config = dict(
    dataset='notes from a synthesiser with random patches',
    n_mels=64,
    hidden_act='relu6',
    depths=[2, 5, 2],
    loss='cross_entropy',
    beta2=0.999,
    eps=1e-08,
    cautious_weight_decay=True,
    final_lr_fraction=0.01,
    warmup_steps=1020,
)
Rows from block 3 of a small sound classifier, named by matrix and row number. Rows with one number belong to one channel. Each number is 128 + 24 x the weight over its row's rms, rounded and kept within 0 to 255. All counts start at 0. Numbers have three digits each.
After each channel's rows are labels from the 100 clips, of 14976, where the channel reaches its highest value: "top examples" is what is common among them. Only what is clearly more common there than usual is listed. The data: notes from a synthesiser with random patches.
# convs0: first width-7 conv (model.blocks.3.convs.0.weight, 288x288x7, standardized in use, each kernel summed), inputs 144-287
# convs1: second width-7 conv (model.blocks.3.convs.1.weight, 288x288x7, standardized in use, transposed, each kernel summed), outputs 144-287

convs0.201:173124130171117103082113126125139099171121127126143137160130141133135113143118119141111137114105112085115147162131074142112158118156122099135171146165136115139147069088129165140100156132123113112101132141091127130122103095115116118145103117096110139098136122149121152101099108117152100109106146105128134126104117106143123123150110132092133153135161127085128134080129121169155122109124149169159140186130133215124127147143178116170177
convs1.201:094164127139089130144121103155144103145124113142135090128115132154108118159164127068151136121124125126110115162133144157114172157133109133136163134139141140096169183111139154153141158135139145148083134166125131125160112154130124150122158155180180110138125172129146131135127092142087119189158171143133132142150100141178117107093126121139142154113113127082128127120118106123075150103106115123100168168072117094131182112119115177120138
top examples: filter opening; filter: low-pass; resonance

convs0.57:132117158156143140128112210103068141117101097076107152102110139136117078161058152120142153141147155126133151101113106170139154104138110098134124066118140136115112149112127135144149099134141113143130140120124173144134098115085116121137133076130142098153115129141152115111113133123159102085131125152133088140132145101093162127162128132147086180118124131119135139140153127117121114147139109107122124128090144142177095096110137126160144
convs1.57:111175106111135111125159150140070091129101170163134080116156131131130138117085140141121136205076142177124132106121117120146108120133157163139117160119127133102148103077116134135179124093121156088118150117122107138113126140132081140163102096090096092121133079140124152117163152181091140118134130123133151200117104155085129124128117111129098106171147144113135153175117171136142169135126114124091159126129112116112171151147120128083145
top examples: low-pass; noise; filter motion: filter opening

convs0.110:173122123130101110106160162089138099132107115125130114110142187122105048110112103113094114129139092114110147151128145088117131128125126155081125071178136083112149127142110148123121093105069148115160140122142131135154136136144124108117147124107156138136154158151125139132104115111142131142114121127147127100125147129121120123139074146148147118107153134160116122089128124136152093108126125115124092155106142148139104144140158114088106
convs1.110:103140088112178144091121119127106110123117117117128160124132136139115178117164121120132112157119141121132102141139133146163128147138108147110145131130123069125107189122127158136154129100146115122102123136111117106132130122100072071105157110101099142112140147093162125138137121170148142156177118104127150156095129156093132138133144168139178122107157136134188177105130153155150135153159139069194150108080126134159076175115128171163132
top examples: text has "pass"; pluck; filter opening

convs0.233:140114149103102134115080133102133146139132175137116119114108137088155133138142071119130134085108140111119142135133123136105089155122135152121144077115088123099121134143158114109170154119182126154122057111145078137158131167113119122161099133135166139165140134102145113120155115108148131144133137070128130119112102147071096097150132148141133080142127131121100149156157135128142127127177045165140144126090128119094132122123115113136101
convs1.233:134114110157137119151128102118123091148177174220133139134119124115109160127126100146066129133144142125101121102102134085149139145123101130131102057127132172131125123105147091093105141135142141117106100099135122124122132142101125072174061132145158125111137142131109159114094143135140123092135120102136120132141099160144124145109089095149126109136131134137132116130171158155140158153144122141117161140132166108122142154144114142133149
top examples: bass register; noise; pitch class: G

convs0.276:184145114132137116148144154137113145113172128139156139128145131162109111129135132106145091107094106121132128078122133130067185142147143097101113131157079156144174143139104132120134119146114118142148148123128102136121131115065068108111132138107100152128062130122109136095136145127141143133106095143127114139110168131116132128141124101100112134119129142095121153143127169088161114122139105138120137140134120139143150127138149108138119
convs1.276:130100119150146140123118137133081118113127140115131109096096125131117156146106145137155144111091137113125139137132088136086149154137164149123106143134169156105124128148079140146102102104081121125113155132078117138136141095145128137079149119130127131121102110147136125094127133080096130126082078123126106124130116134136088106091120123109125091107101105095112106106141121118154087138105119104130102129129078160101133097117112056082105
top examples: text has "pass"; pluck

convs0.236:149120167154099109135152120159127118122120110103111143105126173132126130134135118123047070206147123141152151133121160078127167101112149156140121054148131150107120109148128157145165141138125168112125137125132157108144151113163128135103105115131150151157111140107146119123129124103153132143125113119113100137140113164138104155138129091126134138101107150133168126156097137129142122124103107115118144109132121129139131129148136094173129
convs1.236:118093133119119085152132129166161161120082088139095122130164127094161160123106135145106130146135104116173126085152147092117133155135127032139111134131107143143136103163147104135131126129086157172142195160139132127126126134114154140131139116162178100120133150135120098116100116152144129113112129143148125128098129102133155180143166150170112165076106129111143082141155124139148139138146163148136182132160137125102126151125108154173135
top examples: text has "pass"; bass register; noise

convs0.73:133091103129144145128126140123146128121137143100115135128147143139122166133091139134135131136152155110107156164186120117126107151138120076149090110166079107158139129071101074106128102138132169118124147143162145130119103116128130134141118069120133164112088115149118110102111146139190161087147134100166106100155102167135128135120129110151094114149164139140153150077118135126145133110133157168141121119148105132168142141131153152114106
convs1.73:133105150135139135157125150128170145140159120162114157092119134120142110128111158156143165114156132095186102113134127121131135135093104146118180140126079102146128145149143161136139100118127110123171113154154103112184103137133107139136116088120150132106099177122120125121110178129109128097127147152144163176164131094118136083134164150129144120107128142117126122136113114133125154083092159135160121166109113156120132121133136122139127
top examples: bass register; saw

convs0.185:150155116145128112149129112119133145150162114125118145138130115163129110087147118159116127128128098092139142142142104104106140102097114139183147170144105117130140130057116150129102123127137100124111124132104114157125129101073147119152122102073156113118145104129112105091066146127138142081081104119125131097120127091147131128171132180125099170147161143110145122108154109171146123130124152133154154170155112143107173134153158129127149
convs1.185:159086101096085130143115119164137112095126154119137138118095148150089089126139128110157162103131116081121131144168152138170141157135153119110134136146107159111135123159137150135168159145102165187091139100158121129126161141124116128087149171156154136167126165115134152128117121140163121166116142140126129120155146159150131170101139090121139125100114135084153114147102113128075119097084113109128132148096114134163129090169102150117122
top examples: pluck; detuned saws; pitch class: C#

convs0.255:112118138086146129139143165142109123135103143099149126136121137114129128118099106091120124149120156172149084101114141142141136170128155083145111110120105155123142126145166104138178145123108101164146121098116101120144143133101143116127095159124116142104169143101133113155113147120072131142124102115165133180116138113142104110116190118119117121123125137133156126176149153128118058119126086135166164115122147122095181097166138120171113
convs1.255:144143109150153127128137156144181100142147120138118075140138168147135099178126132138156129129089114195086165116132116126147136140094176158120145191121151147152161139113118110135135096137125133152156162087118126119141132149094140166141118137135096165086144108169096125115108134110169120143139156116138162111129169126153128140123101161138101143169163152124121120145139127134160130162177167138137134177136157159149145124139123127150106
top examples: pluck; notch

convs0.122:106133125116119124090135179191091139110148120152105118111108137156144129191149153102148098136137127138131127097141153121132127142152113106090090132135105124111131097116120110140129126103130157124119123128159112131105130148151148151108112111123104157101147129117059111103151132128120138179131114123065152156139099181097125158138102116163092093160082144129151127155097114098168133100116177144093154099154127086138159147129141092098127
convs1.122:073167162123147106147151122112122109139134154103102066169160102135139163147154091133100167111168131162120140125118088126112130115111090081132129153131115166108105132100147129121111096117098153079108062137132118135121110133118165137147089106121143138171124150137131131134123139149148115098108122139111129114156167112158141147104098128168105110144131167122126115110139149138142159118132112121117134133115152103092119132162159085113130
top examples: pluck; hard sync

convs0.126:173103110134071144142092072098138110136123166132138143114136169103138160104144083131166118134149167127133157128116158143091123128117132146119127071168129126117165179141139094137145179135136135170134091164129127110169157128081154124139131078148150120136138148106094097148156148095135163138130126124097144161122126116138122108153124101093126090156074111132087097115146101117115119135126101141095126150133109135094131151139088115102096
convs1.126:122119131170149158123150136129124139149131152180097128131113129092134161147154115125150065121161137121142109128102129075144123130148120132093103062101167149127145121120153095147138122126086125130153154087160179116078123107128101116142071106141134165092113183130102132094091168134154124077138122143125099120168109161120116165131133125129155122139109104132082113097106108150125134124140100120136122137140127149184103134112139115144119
top examples: pluck; bass register; pitch class: G

convs0.131:115069126161078112134114114114147115076120137133161163135109132113090144089140125072100147123161118101110145127123135160117107115132145113162142117126079117111157100139166146134106131104136142135122082125125105101169131139152149132134134148131152106089130092165102137065140128074138124087097129118101128113111136122138144131156142148146114122129115101147126183126164127135134142112117168118183133118115118112129140154130123112119134
convs1.131:128111122082108122120138159126151143112156153128116133164080139143114132128151130094135121081099119073095090089174082140126151172136120114119133163138127183141137097115140118113125168161124092167131157178154082141123101119121156166130173126157132156123159130171113151142109108121157126153145137129143149122124138110162186148118107101126133114163150103136138118132075144106172067134143132126115095063151153133135102092091139138125075
top examples: bass register; resonance

convs0.169:131100119114094134119163105127124105124076081094161161127131125160133151155142114129121107117149154074113121086127169103157146099139094137153154140182121114078150097092139172166146145116157140110109100144108146100172148162096163108097148110149103133077159142103150129073135152134121125143169167156118121141149142119121096124147158166155147127142102126137130146139126130141142147124161125142161113125097110149121063118180152164114139
convs1.169:120139151107143133145146146116138137107099060131109147102087150153117161096146161093124122112159116106107061139121154129185159170167123155158162135137134171093156117159145167141163141120132169194153130166161113133147115143150142158133145138124154124163127128074120169154106145143140158125194156141104134099116155092139112141147115153137130106132147107104119111148157092135122103096117134145129132130139132091132152095084128117143113
top examples: pluck; ring modulation

convs0.144:140114137154131096105110111183102111126162114152150107115119152154155167133073096155110179100186150116094156081126159142113144175142095109150131111091168090113174101094075133129109126129170139162149098118152165108144130140109089087114121168125146118084128136145127121129126102109159135106126129108130108156131116112117111130145126130109137139092102143126083163106121129108169152162154113133149089129146146141080060151176128093130130
convs1.144:155113122120129135116120109167110146142140085152132180110122104118130101112139155179107137134110111180136164135141071092149133145160167136114160129125147134093124122138168143136127137086102129095109133090153121160106048122150157126119159154101126154117096117103102106120113119102124164109119122119098134181150171084145154131112133143089148134142119169125150117114161130094157106113136134138073117119124118121136133102122133113145075
top examples: text has "pass"; pluck; filter opening

convs0.5:124092151100113140161123150117131100129073136085130109107096142137139131094121102131078086134116135125152132110164148134131153092142118063122146104138123115110136137117159144143089138101132093144116141115172134124168157125112136089094130112133110141120167117130155123156103154122103117127118119148106136171111143133164137140142186130167131147157151173133140117108127133136167158145149128141127153130143125102157136138158128135119129
convs1.5:156110147120124169106135098092125103115119131146101115104126122130096127124154112135120112107104113130165115105132126152160177146106127172101118086082137121108158152153121139151115106080106147159166153096092152123141129151114127140127166173147145168146090123128167112106146087085088137135149158111160108148109159148149135131114135141119144134074095103072091100109106104133133113103096143113124081107115141110088104110127144132113096
top examples: pluck; hard sync

convs0.29:134147147124141169143110121116145141161113144133148140140078147131127115162150169111113134146139120085134139140129090100130077124083086136155160133167060088088165148131142103131127104163141112083142135144161128144149128136113100125131110104102098096123131128116132126076122145115141102113143115146151101084108111141128088108136093127163106185099093157124125120131139124140099144119139152152125093146156131103102099161126149125140121
convs1.29:134175094161124131115140126137110129150123157090141078126177109192140138141160104110116130145126162167134168137123130131104135112136117096122137138141082078160145100124116127145112133109110077135146082114102105100162154152110125140077079112084063148101153091183079139089132102155100094108138129135150135160092152100147083152171131147152123181168154136140151169156142160161140187122129128152126129160123171140160144133139139132125178
top examples: filter opening; notch; oscillator: triangle

convs0.115:161108107137109113109112146119156148108108133146164120116119111110074094160143120127149107141151156171132124108142148129141080121136159115079140115153129115135160118152099140131077126120122118124120098123144148124145134132084161100156122066169120140140168177100095114104118106122119116181132087133156127117127104118119106106161103121155092119148121144185124167138122134101080096138154101146163098112085107133126094163154132126153133
convs1.115:102176141088128139097129145149138105132145124157138127136120149148115139145127146132123108142145104164143120146117127108155124142132103134119152121149152144088161138077134169127155154082136162140143112105129128106111144156107147138112157084143095151127118145074102149134143141152138143147147135162106148167107155158117165090095138095096144120127142154146148147160124142112128110120112110141157138090137117114168171154085129121170101
top examples: filter opening; ring modulation

convs0.125:111121095113115099143120141126117113124149172181113133128110146147124130163126138120125153115141164110145132158124104111134102125102099112125105103128095127122124120141106092122166134103137164128095086120087113134124146156113128128130131149124120109076144105116104108100103109165141101117142102147116130128154141148162112127165154128152098142077103114181122149170124122167146133144121145128121086120093152113144136160108136107157151
convs1.125:106126143136126100130114117123185131145112136122168111139078145157136115165109122144141137180156144128131132132128126120136123139117142123119099079113126115107122096116123126129136131099110153131106126088140120153136135108132121108114132140110129113112153169157117175157096109098090140155135150141154161112170155116135146147127154149153133197194152188187159163157104168109135159191137149143166118169149190140144166137162145146172185
top examples: filter opening; gate; filter: low-pass

convs0.209:145085139145123109119146167122150122083077109100146158124145140149169109157145133114159126145136115138119195112116137146111146134130161147123149115120101163123158108128161163099141182122166152125148146128075113169163105160152099120122129116138121135113127092133118095125140129142116129104093061121129113136148132039143127160143120131122127096147122091137147147121130117112137085110118102108135111111100105116073083134129097146113142
convs1.209:119140125100104090139109127147104159127119102140118131151138132131154160115119105147097108156137127172123110077158115107143095130131144156150134115130136165148150110147147129183143134178146137162153147142165122105143104133114097128144176142143131112153127130098176153122134122083115104139161117070111140138102131144084173104098125102121104135146144148130145127135113149097125100142139179142115147105174160124189157108110111134111095
top examples: pluck; filter wobble; filter: notch